A small image classifier, trained from scratch: trained on cartoon faces.
Rows from block 3 of a small image classifier, named by matrix and row number. Rows with one number belong to one channel. Each number is 128 + 32 x the weight over its row's rms, rounded and kept within 0 to 255. All counts start at 0.
After each channel's rows are labels from the 100 images, of 14976, where the channel reaches its highest value: "strongest on" is what is common among them; "patch colour" is the nearest of a few named colours to the mean colour under the peak. Only what is clearly more common there than usual is listed. The data: cartoon faces. In brackets: how many of the 100.
# conv1: bottleneck pointwise conv (model.blocks.3.conv1.weight, 128x160x1x1), inputs 0-159
# conv2: growth 3x3 conv (model.blocks.3.conv2.weight, 32x128x3x3, transposed), outputs 0-31, a 3x3 kernel for each

conv1.77 [188  95 134 119  88 104 116 100 100 191  78 116 110 127 132 105 129 163 135 147 112 106 198 124 131 115  95  83 133 104 111 133 133 177 142 181 128 133 141 115 106 158 125  97 102 106 159 155 115 149 109 116 168 104  84 148  94 105 149 126 122 160 143 151  90  76  79 110 146 146  62 123 128 148 205 104 131 180 138 119 182 103 115 107 126  81 162 162 120  91 127  83 138 158 120 105 102 138 123 129 110  99  54 201 126 158 140  91  83  34 131 145 119  88 102 100 176 113 163 119 111 104 163 144 162 158 163 118 144  64 166 125  87 140  99 173 158  57 151 133 141 113 136 118  88  95 110 108 175 149  64 119 198 182  81 166 128 113 171 120]
conv2.77 [138 150 141 126  96 156 156 120 117 101 142 107 209 186 102 108 109 101 110 116 140  84  99  84 107 140 182 128 121 165 154 145 111 125 107 120 138  96 112 122 143  91  94 150 150 127 139 112 150 108 157  88 114 101  88  16 171 120 107 169 119 196 140 104 139 109 105 113 129 131 196 138 146 119 155 102 150 169  77 108  63 107  92 194 197 130  90 122 115 188 110 159 143 116 153  99 112 134 201 134 117  74 195  93 143  69 152 121 133  99 111 114 153  96 134 143  98 180 139 155 162 147 179 135 134 137 161 121  86  75 123 160 137 138 153 143 128  98 141 116 104 124 172 139 158  92 139  66 180  70 148 104 172 109 161  90 181 148 169  97 175 163 103 112  86 141 132  64  99 129 147 131  59  91 127 157 147 144  87 142 121 118 167 162 114 152 109 168 170 168 198 124  82 169 165  98 103  55 131  63 103 130 144 185 127  91 122 144 184 144  70 114 105 164 173 178 135 115 155 149 152 163 125 106 146 112 152 122 117 151 116  81 106  96 101 129 109 119 133 122 160 138 107 125 153 158 146 139  62 168 167 104 157 135 167 124 133  98 156 155 150 152  86 181  97 143 129  65 108 123 114 149  91 111 110 184 128 121  95 109 171 101  68  65 162  79 106 117]
strongest on: pink face (64); sad (61)
patch colour: pink (65)

conv1.117 [133 126 111 150 195 152 110 190  95 120 167 144 151 121 122  97 125 109 176  66  92 105 137 140 145  55 123 152  66 170 140 142 163 137  99 142 162  94 105 131 185  86 195 107 129 118 161 112 152 121 116 100 110  89 146 107  87 144 136  90 200 176 177  83 102 174 137 108 150  67 126 131 130 133 131 111 140  98  86  97 126 143 191 106 171  70  82 132 125 109 209 161 130 108 121 111 120 117 118 168 116 117 165 171 104 191  68 108 134 176 101 141  76 100 122  64 132 101 126  69 111 126 145 138 100 167 134 146  86 123 106 142 173  83 172 143 139 125 138 113 144  68  65  86 173  97  98 140 108 141 122 135 132 136 145 138 130  64 117 120]
conv2.117 [120 146 106 141  90 214 178 102 128 119 131  70 139 216 102 121 116 146 126 177 109 107 156  63 134 128 118 138 122 114 186 141  89  98 110 101 149 148 177 131 187 121 136 105 190 116 115 126 140 111 123 113  78  84 101 187 131  99 134 136  91 133 159 120 114  43 137 194  71 151 161  94 164 112 134  93 121 161 141 105 154 109  79 188 122 145  89  89 101 135 152  64 118 131  57 131  88 132 147  94 111 211 128  82 112 112 135 103 176  95 118  82 110  96 182 142  94 103 119 111 110 127 147 153 174 103  90  88 170 131 116 174 108 117 106 187 128  97 112 176  96 144 172 101 147 174  98  95 144  90 165 147 116 139 148  92 150 114 133 150 113  71 170 132 142 155 121  99 139  98 177 172 141 125 119  95 152 108 123  70 142 145 155  51  90 105 138 142 166 121 150 143 131  82  74  84 111 137 144 162 172 185 127 154 130 125 101 127 197 126 143 158 111 163 114  96 124  96 149 107 137  96 105 108 110 139 169 131  76  98  90 160 107  78 101 150 145 150 116  94 113  97 166 156  80  99 132 115  84 148 102 118 148 136 132  88 104  86 104 138 213 135 134 156 163 183 114 131 102 146 148 171 137 112  84 114 166 139 103 173  31 135 117 163  97 175 147  82]
strongest on: surprised (69)
patch colour: pink (34); white (31)

conv1.8 [108 116  78 104 111 114 172 102 123 109 159 158 151 117 114  79  97 133  81 167 114 140 192 151 126  61 112 135  89 125 133 163 123 113 141  86 119 153  70 124 115  93 124 210 114 173 122 118 164  57 146 138 149  79  82 166  73  70 116 128 150 111 108  88 153 157 151 119 142  39  96 134 116 112 134 138  71 127 122 145 142 139 168 142 125 101 126 139  60  58 109 100 135 137 127 118 185  91 133 137 123 165 160 129 120 150 207 156 155  60 141  67  61 117  87 153 187  86 105 136 112 114 108 126 174 134  79 139  88  80  98 140 167  79 160  66 114 135 145 144 133 164 124 104  96 120 144 103 117 119  99 160 152 127 139 104 150 119 162 116]
conv2.8 [134 101 156 146  45 134 136 100 130 104 158 204 136 106 112 128  98 128  84 178 123 131  99 171  96 130 106 121  54 196 144  99 128  79 106 127 136 125  96 142  64 118  94  88 136 115 154 123 105 123 161 100 140  93 139  96  79  90  87 128 145  96 163 133 134 102  99 119 180 155 120 100 124 121 175 127 142  40 157 142 121 141 114 123 142 134 128 117 113 148 165 160 133 183 178  85  97 104  95 120 122 146 200 147  88  82 197 126 153 136 143  80 131 115 114 139 126 147 174 175 149 134 107 108 141  88 141 108 164 151  96 169 167 188  88  91 143 144 144  51 110 132 109  73 137  55 176  98 134 109 139 132 176  72 178 136 143  98 149  90 100 159 154 130 160  98 168 132 128 201 145 116 104 125 118 143 132 155  76 106 118 202 115 124 130 188 142  83 126 177 142  72 162 158 120 131 120 163 136  81 109 113 126 112 133 105 133 171 133 192 117 152 189  67 184 121 147  98 131 134 161  63 125 157  95 135 146 152 191  90 134  94 153  66 153 131 104 132 117  87 175  62 127  99 200 160 128 126  97  70 130 116 101 116 102 117 106 197 120 125  98  74  88 172  82  89 154 119  95 103 131  84 162 139 139 139  85 138 102 127 126 129 117 100 125 124 173 155]
strongest on: pink face (34); red hair (30)
patch colour: pink (36)

conv1.0 [139 170 127 147 155 140 208 121 149 178 134 159 120 151 110  89 134 119 117  96  99 120 131 116 144 174 140  92 138 144 130 110 185 115 121 147 117 121 130 120 137 109 118 112 110 120 110 117 156 128 136 144 158 111 109 107 130 137 117 100 117 145 123 110 166 155  87 109 189 161 194 114 127  67 118  92 123 122 155  74  64  81  88  92 102  65 121 147 101 132 140 142 126  98 131 134 129 158 148 104 171 155 107 206 167 153  65 113  79 160 194  82 137  85 148  74 128 187 101 126 122 168 205 139  98 137  68 102 180 110  98 140 100 192 135 158  79 129 159 114  82 154 105 168 103 113 167  96 137 148 115 168  53  96  71 134 200 146  80 119]
conv2.0 [108 153  73 124  75 171 127  90 155 203  99 136 145 110 125 132  47 176 102  75 169 171 132  92 158 166 156 159 130 114 127 190  96  91 158 119 121 131  73 146 186 155 152  90 142 161  60 127 104 124 127 119  97 115  82  84 123  63 109 161  98 181 139 143 100  93 160 162 110 144 148  81 150 117 165 122 140 149 187 134 119 121  55 136 107  96 129 172 177 127 141 135 134 100 166 169 155 179  99 187  62 158 114 122 109  98 129 131 168 112 139 136 112 136 140  91 113 125 139 127 143 198  78  92 144  91 145 116 170 122 158 122 114 104 129 130 123 126 155 138 110 112 174  58 187  61 100  83 144 185 134 191 180 139 178 119  99 135 119 137 126 131 171 131 185 107 184 201  79 190 153 157 120 106  89 128 111 122 174 139  75  89 146 162 135  90 176 120 127  93 136 130 123 149 151  86 134 135 135 172 123  96 121 112 180 122 140 105  89 135 176 118 110 151 114 126 140  68 140 134 124 103 148 116 114 124 135 176 126 141 165 128 133 126  98 121 169 102 123 117  93 124 181 168 134 123 205 158 103 155 136 104  93  43 155 142 193 118 136 200 109 121 160 109 110  72 166 143 111 170 177 142 115 138 131 143 113 122 108 139 119 122  98 217 137 119 124 167]
strongest on: laughing (94)
patch colour: brown (97)

conv1.24 [138  83 121 152 111 174 106 125 144 150 122 106 108 146 127  91 151 119 140 135  95  83 130 144 168 135 130 125 161 159 147 139 148 147  69  78  48 113 142 148 107 132 103 146 117 130 109 181 173 121 168 126 147 135 154 187 159 149 165 108  82 130 135 135 139  98 123  94 139 108 165  76 152 132 133 161 119  92 101  91  83 155 132  36 178  98 140 110  95 138 144 158 120 156 199  42 160 122  93 139 155 128 114  86  85 196 122 122 107 133 183  99  74 171 135 135 162  99  95 108 184 106  97 180 123  80 125 153 127 105 154 168 201  56 119 144 115 142 127 106 130 140 135  71 105 112  92  78 109 135 131 183 125 126 133 147  54 113 141 196]
conv2.24 [131  98 155 118 124  49 133  99 202 135 161 133 143  86 133 163 153  95 141 125 146 168  96  95  81 134 143 118 135 142 116 103 127  95 146 118 137  65 132 161 145  99 107 133 167  76 155 143 134 106 127 154 129 115 182  94 136 102 136 124 180 108 129 161 171 132 106 138 108 140 103 114  85 114 172 119 128 112 141  95 111  71  99 125 140 208 107  63 112 167  88 100 111 141 117  87 165 161 123  61 136 150 183 119 124 156 125 108 140 127 120 114 145 154  81 154 123 101  81  87 124 128 114 151 138 148 151 105 161 147 122 131 106 188  72  76 153 101 115 178  79 194  70 149  86  99 134 189 111 167  44 156 173 188  64 143   8 144 183  62 168  99 152 155 146  98  88 138 140 129 126 130  79 136 170 154 145 177 141 108 152 203  89  98 145 138 142 111  92  89 132 136  97 188 136 114 117 151 162  76 135 124 194 155 103 115 109 117 162 124 125 139 134 129 131 107 154  86 117 184 138 125 134 138 127 104 143 154 163 108 135 190 110 118  85 130 113 116 135 161 145 134 160 138 154 131 210 134 154 102 104 149 134 156  64  82 109 152 131 151 115 154  77 143  89 155  72  82 181  74 104 132 165 168 121  88  72 121 170 142  94 133 161  85 140 120 143  92]
strongest on: laughing (40); surprised (34)
patch colour: pink (48); white (30)

conv1.41 [117 120 115  66 167 169 119 147 104 149 101 134 157  87  97 132 162  97 148  48 146 154 184 201 116 138 120 142 182 131  69 141 163 118 153 172  81 117 131 157 136 133 137  92 119 136  88 114 136 164 121 127 153  45 160 110 121 168 127 149 109 125 163 122 111 104 128 118 102 130 126 135 117 129 125 146 180  67 120 112  78 136 188  87 161 180 144 168 113 123 200 133  25 107  81 109 139 151  90 150  83 118 109 131 127 187  63 178  91 148 139 134 118 108 123 129  99  96 135 112 103 165 130  97 148 187 140 148 206 111 127 139 110 146  65  79 125  76  82  92 154 204 128 117 100 123 101 115 121 137 113 120 112 119 139 147  99 173 130 114]
conv2.41 [ 86 120  75 152 182 133 108 122 130 191  55  99 121  92 178 124 139 148 129 137 111 153 127 114 127 143  52 175 180 161 130 184 125 165  86  92  96 155 133 126 130 129 118  98 121 126  77 138 106 161 156 120 129 132  90 169 139 120 145 127 155 139 146 123 190 154  60  90  56 151 131 183 170 132  76 142 149 171 117 128 130 105 168 172 128  94 109 123 155 142 159 129 119 128 104 143 127 139 121 148 110 158 105 136 121 120 107 164 119 119 117 130  46 167 147 111 102 143 105  80 135 177 109 172 113 105 127 133 124 101 191 127  68 122 146 117 220 170 136 113 108 144 134 160 154 138 149 131  95  98  90  87 115  92 119 140 107 217  45 132  65  76 126 107  88  84 130 108 118 119 127 118 146 153 120 210 118 112  80 106 186 130 130 112  82 111 180 211 110 107  98 116 123 131  93 144 146 150 134  91 161 154 177 169 121 127  91 158 114 100 101 144 105 104 159 155 137 166 117  76 134 180  70  95  70 149 153 115 107 137 115 113 154 121  92  89 140 103  49 125 128  71 182 149 163 107  78 144 186 134  98 113 121 117  92 157 158 142  93 172 148  90 120 127 107 158 170  97  93 207 138 136 131 131 120 190 149 107  91  97 115 105 156 210 141 118  91 119]
strongest on: surprised (34)
patch colour: white (31)

conv1.20 [161 151 109 100  94 156 152 124 131 172 156 147 119 101 120 179 158  85  78 170 134 155  30  91 123  89 131  78 148 138 149 106  82 156 133 150 140 111 128  94  98 145 107 160 147 167 116 124 121 146 150 206 114 107 113 161 164 116  75 115  80  97 113 101 120 152 130 153 143 106 123 153 117 129 153 151 122 159 167 181  94 123 128  87 143  86 123  89  96 120 160 149 154 109 132  80 235 138 131  55  82 109 119 157 121 107 118 146 145 121 119  91  43 147  46 113 122  77 160 150 103 147 109  99 172 122 124 193 125 111  49 128  97 123 131  98 103 183  96 100 114  99 136 145 172 105 135 103 134  98  88 100 118 124  93 119 165 117  81  82]
conv2.20 [109 139 128 147 110 123 125 133  51 103 112 170  92  83 142  97 166 167 156 132 111 139 137 134 166 119 110 113 121 162  97 110 134  83 157 157 145 194 115 178 115  83 116 135 158 126 143 112  84 168 131 135 128 134  99 115 156 213 101 109 177 113 145 107 149 134 108 169 175 121  68  94  76 120 129 151 119 159 139 130 133 112 164 117 135 100 126 166 135  90 100 123 101  64 138 134 145 134 114 144 138 149 175 122 142 142 196 144 168 153 155 173 147 149 158 140  59  62 194 129 105 114  69 171  80 110 108  91 130 148  69 106 145 127 107 166 139 114 118 137  93  68  89  93 183 136 141 140 187  96 169  93 133 133 147 125 138 141 157 109 140 159 157 126  98 174 115 175 191 132 153 155  83 143 103 113 139 168 153 119 151 121 131  75 115 119  15  94 131 131 133 166 139 148 135 139 104 119 182  89 122  96  94  91  97 144  99  73 130 147 186 130  67  78 155 187 119 125 107  86 123 118 100 110 164 179 114 105 182 151 159 163  39 110  77 132 109 165  79  91 195 153 140 124  56  76 178 146  80 145 139 133 125 131  91 140 127 123 155 144 120 108 134 153 161 113 207 163  97  97 167 115 135  92  72 151 160 159 112  64  91 121 148 119  98 121 116 176]
strongest on: pink face (59); smiling (29)
patch colour: pink (57)

conv1.82 [ 84  87 108 116 148 154 169 118  93  98  69  81 171 127 111 140 132 148 102 134  82 145 110 154 142 146 118 110 171 160 132  96  70 132 156 109 115 117 147  56 100 130 152  88 142 150 123 152 135  97  87 151 187 188 125 113  90 171  76 181  79 101 140 125  91  72 124 113 165 153 126 138  90  83 119 182 172 172 115 100 107 114 170 120 153 146  90  97 158 145 114 139 107 131 102 100 163 121 174 115 113 198 134 108 130 156 120  72  54 152  66  89 116 141 113 140 159 106  80 106  84  78 148 106 115 109 128 191 126 133 126 101  83 161 127 115 102 165 151 118  96 121  72 155 145 145  99 125  97 147 120  48 211 100  85 126 153 120 149 173]
conv2.82 [119 162 110 132 196 118 152 105  97 151 123 140 174  75 104 177 159  97 132  90  97 139  43 180 123 114 158 100 119 150 137  87 136 108 139  89 101  83 137 161 120 145 112 184  70 139  89 133 131 147  81 104  89  79 129 196  69 121 137 141 136 168  40 105 135 128  96  71 154 102 153 240 111  64 151  76 119 160  99 165 132 153 182 135  84 103 176 106 135 136 143 123  73 130 157 131 149 170  95 128 129 129 116 162 117 101  97  65 104 105  91 145  99 134 131 135 164 105  96 131  88 116 136 171 108 102 107 115 139 126 168  85 125 136 113  96 124 102  96 111  69 144  73  94 163 129  63 104  98 165 152 127 140 116 110 120 102 188 111 168 171  38 119 161 124 178 152 121 112 151 121 119 104 112  67  42 126 133 137 159 182 160 143 137 138 161 147 118 134 155 100 177 155 144 142 125  77 155 126 141 162 173 171 130 119 124 104  68 167 115 137 153 120 174 127 184 131  98 107 133 146 157  69 119 124 120  80 137 143 135 129 108  67 115  73 121 158 104 128 172 144 165 127 123 116  82 114 155 145 131 141  76 170 133 137  73 118 114  93 162 142 155 108  57 151 134  88 206 122  93  77 119  72  96 137 127 125 109 113 130 129 119  72 159  96 132 151 132]
strongest on: pink face (36)
patch colour: pink (41); white (27)

conv1.58 [116 162 148 173 128 158 166 104 144 133 128 119 117 127  86 186  96  92 147 132  95 163 157 109 147 163 131  65 139 155 121  81 141 144 109 146  97 121 107  90 133 117 212 163 139 151 132 149 148   2 147 158  63 174 101  97 134 145 127 144 128 157 133  90 131 168 158 105 140 153 154  98 105  94 137 134 102 120 122 117 116 142  86 141 139 164 145 119  97 103 177 114 132 134  39 128 126 139 139 100  34 101 183 187  46  67 118 117 126 127 120 140 167  57 134 114 113 153 116 145 155 141 138 161 107 129 127 124 194 172 102 145 187 128 136  85 101 142 114 122 144 152 141 103 111 131 144  94 162 134  77 102 132 138 101 103 181 163  99 189]
conv2.58 [141 116 143  82 102  89 112 146 134 118 166  93  95 107  70 126 111 155 139  98 122  77 108 135 162 135  67  74 148 162 105 122  97 138 150 137 188  84 159  66 166 163 114 142  97 157  86 186 149 163 118 135 144 113 177 107 122  67  49 162 104 133 152 100 148 121  98 118 193 132 117 112 135 100 109 141 146 110 163 141 131 108 211 107 180 113  87 127 159 166 150 111 148 150 146  85 172 118 101 217 129 149 131 167  90 132 164 106  91 128 124 113 152 168 105 115 118 136 103 146 147  73 155  98 104 103 159 109 142 193 141  84  98 149 161 119 129 100 162 125 142  98 124 122  69  65 153 131 115 147 198 118  99 122 136 156 139 158  80 101 141 100 144 138  26 227 131 108 152 165 144  84 130 185 148 142 126  62 130 156 127 120 135  90 109 132 169 133 176 107 175  89  98 122 161 162  93 107  79 127 173 148 110  94 151 124  87 135 106  47 106 173 133  94 116 163 126 109 109 152  74  97  85 109 191 163 177 137 173 130  90 155 122 115 101 159 111 112  70 109  98 144 162 139 194  80 102 131 132 164 167 131  86 129 119 119 158 111 111  79 122 140  97 131 139 196 110 111  99 129 174 131 155  77 150 142 127  73 148 156 139  96 146 105  95 128 129 177]
strongest on: surprised (66)
patch colour: brown (71)

conv1.87 [147 150 152 112 109 144 153 112 102 160 111 105 105 126  77  98 118 118  74  62 131  99 157 185  79  82 158 102  90  74  28 116 161 144 141 155  97 138 147 139 171 159 138 142 105 135 182 105 117 107 109 107 108  98  96 135 123 138 151  68 139 145 120 171 151 126 144 120 130 159 121 169 152 130 152 106 145 139 104 111 137 121  86 192  86 104  99 102 143 140 195 176 181 141 119 166  88 184  90  95 132 162 103 178 179 158 136 128  97 135 157  72 153 172 147 139 115 147 130 167  90 124 103 208 119 139  65 107 193 124 150  79 117  96  96 144 179  90 137  84 166 169  96  87 102 108 163  87 118 121 134  88 132 120 164  95 121 102  79 157]
conv2.87 [143 125  78 134  81 125 142 199 117 205 126 132 160  96 112 154 111 155  78 111 138  98 131 171 178 141 127 170 119 119 124 177  88  93 159 122 130 116 125 102 146 114 109 113 123 104 120 139 132  93  80  82 137  78  93  82 205 147 133 145 168 167 121 229  87 101  78 107  70 171  87 171  75 105 140 151  68 113 120 103 152 203 101  71 147 128 139  75 148 149  76  97 133 120 158  75 125 125 151 103  84  65 128 137  79  88 131 134 147 136 105  88 118 153 133 156 150 102 123 126 103  98 160 164 129 173 108  87 160 170 125  94 129 125 112 134  64 134 128 114 124 183 122 108 124 180 123 147 122  91 146 112 134 102  82 142 109 205 172 190  71 124 139  75 120 145 164 144 142  99 107 122 177 133  93 123 126  85 116 126 165 163 103  83 118 111 121  75 155 166 131 100 118 159 109 127 167 154 128 139 139 182 142 167 110  74 140 141 127 162  87 118 115 184 178 121 121  71 128 192 110  91 142  96 121 219 159 164 129 123 112 138 162 136 149 146  85 116 160 131  61 164 124 120  78 134 172 143 144 197 128 151 135  61 101 145 211 142 139 131 146 135 127  71 128 136 149 103 119 113  70 120 118 153 144  73 103 117 153 179 107 132 161 157 124 147  97 144]
strongest on: pink face (66); smiling (29)
patch colour: pink (65)

conv1.23 [ 77 137 120 142 100 116 140 124 108 127 125 118 133  98  80 108 110 145 103 100 113  91 119  95 106 166 135 102  96  91  36 111 186 123 116 109 122  93 151 129 162 121 103  87  99 152 136 117 138 174 133 105 164 153 150  68 206 180 141 179  72 192 139  72 119  85 152 142 118  82 103 143 123 103 150  28 176  72 132  99  90 147  77 101 169 145  78 136 120 128 171 152 121 103  63 139 160 185 140 117 140 114 160  91 147 168  95 124 110 132 102 116 116 135 132 187 102 135 104  89 124  78 104  78 119 102 129 110 119 103 136 157 151 105 111 133 140 134 133 153 190 116  99  84 102  76 144 140 107 132  51 125 151  47 109 114 169 123 133 147]
conv2.23 [143 139 171 142 138 135 157 110 166 145 125 101 182 183  61 115  73  81 117 170 121  74 112 146 168 139 145 116 122 122 127 146 177  88 107 116 140 103 111 103  82 172  67 139 126 144  81 151 135 164  87 150 163 118  82 135 106  88  70 160 146 140 150  98  69  86 156 138 117  69 129 120 146 129  95 147 140 139  72 104 114 130 154  80 119  95 139 105 164  97 156 152 146 105 138 161 104  87 100 145 144 106 119 132 135 124 103 120 114 123  85 109 146  75 127 154 109 154  84 135 177 130  97 153 112 159  97 116 181 150 133 112 153  78 132 119 116 119  84 112 142  90 126 163 139 161 149 136  92 234 120 143  60 105 116 101 122 179 100 121  87 140 104 135 145 162 188 104 133 127  99 143 109  65 183 200 154 122  73 118 188 140 173 154 127 144  72 109 210 103 179 163 104  73 139 125 164 100  59 122 156 129 118 139 109 101 180 115 113 148 152 187  97 182 134  87 132 107 120 142 125 114 129 188 130 163  60 141 136  70 152  98 113 143  82  81 129 126 146 118 105 126 152  69 170 104 122  57 110 186 157 117 186 161 161 135 116  75  99 130 174 149  68 144  88 122 109 148 100 121 101 178 102 108 120 118  89  47  77 115 117 143 145 105  93 147  84 144]
strongest on: pink face (35); black hair (30)
patch colour: white (45); pink (36)

conv1.76 [ 89 179 154  81 123 175 126 122  90 137  81 112 100 148 142  81 150 145 151 153 129 136 155 173 125 116  77 123 110 134  74 156 112 157 122 125 145  93  97  75 124 105 112 123 131 138  91 133  97 115  95  92 156 155 146 130  84 164 129 120 159 121 144  88 161 104 118 115  89  86 164  99 110  80 193 142 143 105 138 150 148 103 136 185 121 144 168 139 150 152 145 105 110 166 141 141 150 161 166  56 109 153  72 229 142 137 138 103  90 129 107  55 143  89 217 141  92 117  89 152 139  92 111  95 152 170 111  87 184 162 131 131  45 130 133 150 203 143 165 174 113  67 120 103  66 101 115 133 100 144  81 160 149 131 137 134 105 166 146 138]
conv2.76 [123 155 109 187 105 151 109 155 132  92 146 116 158 172  95 157  91 138 126 144 183 165 126 102 112 101 128  83 136 121 108 167 183 141  90 194 165 107 127  89 155 137 127  90  93 133 128 154 167 121 141 157 142 114 128  93 150 116  76 144 106 150 186 141 143 148 125 115 194 170 181 129 135  75  96 128  97 111 138 158 120 171  92 141 105 173  78 138  98  92 158 112  78  90 146 121 103 109  90 145 111 125 135 183 123 115 177 161 114 198 158 117 132 147 107 102 106  97 101 177 104 111 195  90 101 160  65 102 108 144  91 139 122 161 128 150 131 162 136 132 134 101 191  96 101  82 159 100 159 108 131 111 156 105 143 148 178  93 153 160 106 218 138 141  55 153 161  99 151  93 134 188 138 133 115 123 127 107  93 144 121 109 123 107 125 107 183 110 133  92 143 125  81 121 150 124 148 181 138 173 168 160  88 130  99  65  98 131 159 137 103  69  88 109 188  60 140 174  88 188 137  90 115 126  83 123 152 170 147 143 157 105 129 188  70 187 125 107 125 156 108 141 147 130 130  30 135 143  76 182 104 142 142 130 177 111  89  98 112 175 175 164 109 147  93 138 149  99  90 121 117  82 118 134 210 176  93 110 146 161 141 112  90 132  67 172 123 181]
strongest on: pink face (49)
patch colour: pink (55)

conv1.126 [138 137  99 149 164 121 167 126 130 124 109 156 112 139 136  61 107 142 172 127 149  71  88  46 105 173 125 114 143 166 117 121 149 101 140 115  55 104 115 106 129 145 166  70 111 119 127 118 138 128 140 168  92 115 136 109 104  96 132 174 166 132 117 163 144 149 124 112 152 117 152  57 114  71 130  90  43 143 151 107 158 197 138 100 112 220 144 155  92  94 124 145 103 167  66  74 119 109 120 114 124 124 140 199 107 156 119  73 162 193 123 136  91 140 153 135 153 140 165 186  51 175 182 128 134 164 153  83 139 171 150 124 105 156 136 133 106 104 102 106 161  81 100  88  98 110  67  87 165 147 132 102 138 105 118 160 136 130 143 110]
conv2.126 [115 126  82 162 149 184 173 124 135  74  87 114 133 125 127 130 126 168 159 114 130  93 129 146 116 175 110 115 124 123 102 137 156 131 113 130 210 166 128  88 114 105 182 104 143 115 156 134 117 167 108 106 174 116 110 105  87 129 140 184 138 132  60 126 133 159  99 121 136 110 114  63 127  85  99 140 168 138 140 145 138 131 129 213 119 120  78 155 153 155 125 135  90 160 183 113 192 139 123  88 135 122 106 209 148 117  87  96  79 152 209  90 130 102 131  95 125 121 172  79  99 114 118 116 133 161 218 131  89  79 167 109  95 158 150 143 106 111 161  88 160 120  87 118 104  70 152 117 143 157 177  75 140 106 184 109 169 142 107 112 113 134 161 147 101 142 141 106 153 125 107 160 127 127 111 122 178 130 135 138 149 111 137 152 127 206 143  91 141  99 121 136 126 163 159 112 134 118 108 127 142 103 104  99 144 130 120 120 101 100 176 152 148  99 118 131 106 207  47  89 169 143 103 143 169  92 199 112 136 213  99 132 139  87 123 106 211 117 107 132  87 119 211 147 159 137 129 222  98 131 121 168  92 154 106 197 145 115  51 121 106  80  97 118 153  94 197 149 113 141 176 147 162  89 171 106 101 106 123  88  84 129 147 171 143 105 139 126]
strongest on: laughing (29)
patch colour: brown (69); black (28)

conv1.27 [106 141 137  66 110 157 123  96 117 170 169 190  77 138 203 110  78 138 125 145 158 130 146  97 164  94 116  95 136 218  72 134 103 110 102 163 163 115 135 102 120 199 139  95 121  99 161 124 120 156 158 155 110 136 111 156 180 130  96 118 155  85 118 119 169 108 128 119 117  95  96  97 154 159 126 129  81 128 152  91  97 145  96  82  80  59  94 168 109 118  77 124 108  61  71  87  82 114 105  96 181 119 111  70 157 112  74 111 135  82 152  86 154 120 141 112 124 101 126 168 114 120 149 180 125  66 135 125 143 123 132 118  93  89 162 105 148 114 106 153 115 129 159 107 122 102 112 172 143 201 116 172  96  99 141  55 139 117 108  83]
conv2.27 [135 144 133 119 118 122 205 210 111 165 109 127  76 133 138 151  95 111 144 101 179 114 157 151  76  92 126 143 146 182  71 122 132 136 130  62 187 177 177 193 144  96 157 162  87 126 138 104 121 163 130  64 117 134 119 113  98 140 149  99 169 151 121  78 158  82 130 119 127 134 149 116 153 159 127  47 119 145 134 114 124 102 140 107 154 121 151 155  78 100 127 125  85 176 145 106 161 196 154 117 168 148 111 145 148 135 137 165 160 190 155 148 156 130  74 131 162 104 129 201  81 149  92 107 150 133 148 197 167 158 118 142 146  99 121  92 100 171 121 123 170 156 114  63 131 132 139  74 110 153 200  65 163 122  78 123  96 150  84 105  95 152  91 113 194 146  96 135 145 152 132 150 100 149 127 110  90 114 100 114 102 170 151  78 179 143 101 154 117 124  83 114 142 138 126 146 139 134 156 201 129 157 140 146 141 129 132 132 142 121  89 116 198  94 144 122 111 157 124 103 108 138 195 129  82 152  37 137 105 143  99 205  87 102  94  95 132 202  93 147 129 166 147 150 143 139 102 127 158  59 116 116 147 102  99 136 102 114 125  72  93 190  66 133 105  88 127 169 149 119  94 132 118 133  78  71 148 115  80  91 155  84 111 169 104 112 161 129]
strongest on: surprised (31)
patch colour: white (31)